From a checkpoint of a small image classifier: depths [4, 7, 4].
Rows from block 3 of a small image classifier, named by matrix and row number. Rows with one number belong to one channel. Each number is 500 + 50 x the weight over its row's rms, rounded and kept within 0 to 999. All counts start at 0. Numbers have three digits each.
After each channel's rows are labels from the 100 images, of 14976, where the channel reaches its highest value: "responds to" is what is common among them; "peak at" is the part of the image that holds the peak. Only what is clearly more common there than usual is listed. The data: scattered letters and digits in many colours. In brackets: how many of the 100.
# convs0: first 3x3 conv (model.blocks.3.convs.0.weight, 96x96x3x3, each kernel summed), inputs 0-47
# convs1: second 3x3 conv (model.blocks.3.convs.1.weight, 96x96x3x3, transposed, each kernel summed), outputs 0-47

convs0.75:488530488458466383473501505574468472472460480466441512456528476478430456542411489466479437532431471440510464461410543487429513528407498451416455
convs1.75:512435527500497450515459404468415543447437459395468480635506546434388422456430515466458482432503452465532479428508553471449526501456540496522525
responds to: red (64); orange (63); pink (44)
peak at: top left (36); bottom left (32)

convs0.87:525437468461471404479448535453475490480541458454489628534537450525461472495372425502443464512461508537496527475428488507432491483536458517455415
convs1.87:572490528482483394538383438506465519491435494467424540556423563406453409503550571526478447496451459482497490357496527579408538461551403526550483
responds to: black (48)
peak at: top centre (34); top right (33)

convs0.70:433509487504470480473484437568485484449598517427457395489575456422465465579475510473483468561501562461549470460487499439471563554460554444401441
convs1.70:490539595479489461610454492534448583457500492460543489493451556514491386486577432597455578470509451445476436381522465497399539507545532449545569
responds to: green (70)
peak at: top left (31)

convs0.13:434487482436443443463454516487536484425457501475430437463536499455458498479452421474457514487422476423478474421425477522441496443510470479429441
convs1.13:462467507549611530549464371524402438429421447403508508557494526459445418473562565480498477510510545433557486489454502517402425512487543495458551
responds to: brown (49); black (45)
peak at: bottom right (40)

convs0.8:446486468479414450466546491518544479458545515528489482472513477473466418496401450458512403489475458377493400484366513461505516554436449428485481
convs1.8:402499442606490454455530444452442402502475454569413477526471494515457499559482519520481480543508483572442508525572504542535487448549561553543590
responds to: orange (71); white (49); pink (45); yellow (44)
peak at: middle left (27)

convs0.93:418515491455471413497513483496492510461449404471504563487506479503457467499424391479438406519485492430462513464413438425442484497410448384441507
convs1.93:494494517493538505453436385490433541461419466425514455678513472432425439473457491538439523482512423492531401448524611491386482490559513508486505
responds to: orange (56); pink (50)
peak at: bottom left (39)

convs0.94:434430457463427414435454479475473440465431432437456514441497446447448443500451420423451486549447493506409509456407484482401480467533467453445443
convs1.94:502501573467658473605433429499468535438446469373540485583508524481495418463482529570444537464550479493612434444502509481379529499469575480523436
responds to: blue (46); brown (43); black (42)
peak at: bottom left (36)

convs0.76:443473494458405437449525453485514493484471530532491481466503471492475445515431389489514406512462473431414580487365484467449471498415463403480505
convs1.76:454493536458512470533463432500458566431454439435464497617500500372395401514521516519490538474507439459499428436508589441396562469535473548536492
responds to: red (65); black (63); brown (51); blue (47)
peak at: middle left (35); top left (32)

convs0.11:430512596461563467537483486495467520387477658470456575552453458472429452523485415553513485533516540461453522381517465430468527544558500407431478
convs1.11:513503560497563497570449445475466491373426435421440469543497503413524414466515519554398592454510497468548414381568510483427487475539557538491519
responds to: black (52)
peak at: top right (29)

convs0.57:337456515528450502557483489484475515459485489465477514482517559510444441485493406512489393479468497369454437453491474499476485495433557378421546
convs1.57:556556534614495458521491453508487506417405451440474508564470480476483482443524481505478572432420511482468492454479447541511409506493553566444595
responds to: white (41)
peak at: bottom right (31)

convs0.20:507496419486455491432444444567439443442429500401470544412501483484425443506475421408456462499498520536544454448533445560392498480549518492360423
convs1.20:478459512543437518497447405491428397491438502389466506542502574456456439539488534475465474497371509460488598562526448562529457539555558510503537
responds to: brown (40)
peak at: top right (29)

convs0.86:437459511464479358513442452498441518497473546474540487476517486486464437520394425507442461498477487448499493446421477482452503508478449443433467
convs1.86:513465523451478455486477419498522555452399439468491432602533487402516446487461522496492487524543405464546492404519483530415480498590442521493490
responds to: red (76); orange (45); yellow (44)
peak at: middle left (27)

convs0.63:539385439438433489462435482484514454456553472422473429459528499491454475489487426472442509458424436542465448387500400512451538488493529470490390
convs1.63:552413502449505479491479471555401380408518479444434530573461586516535474548522469509470505525478583507581566550511594524375540531498595515522448
responds to: red (77)
peak at: top right (39)

convs0.17:466379507458456465483547525555475485430490540458492483483507528463446438469492453484414474532397553485504424412482483401430548514446551457520428
convs1.17:501454545469475459562463449534435440447488492398473545542472569472494380562559454527446578491446486532525505462470503510406525493551533517529471
responds to: black (61); brown (53); blue (45)
peak at: bottom right (38); top right (34)

convs0.89:448513518514496470548452514461529518471411533498503498540499454487442388449517458506511366449479493420495476449410507471447459418403482437457482
convs1.89:519477487569522493469475390560490539418405470467499491644493448431448446559458485559487544477521460495505454427443519418481522510557451552512479
responds to: red (80); orange (41)
peak at: bottom left (36); middle left (32)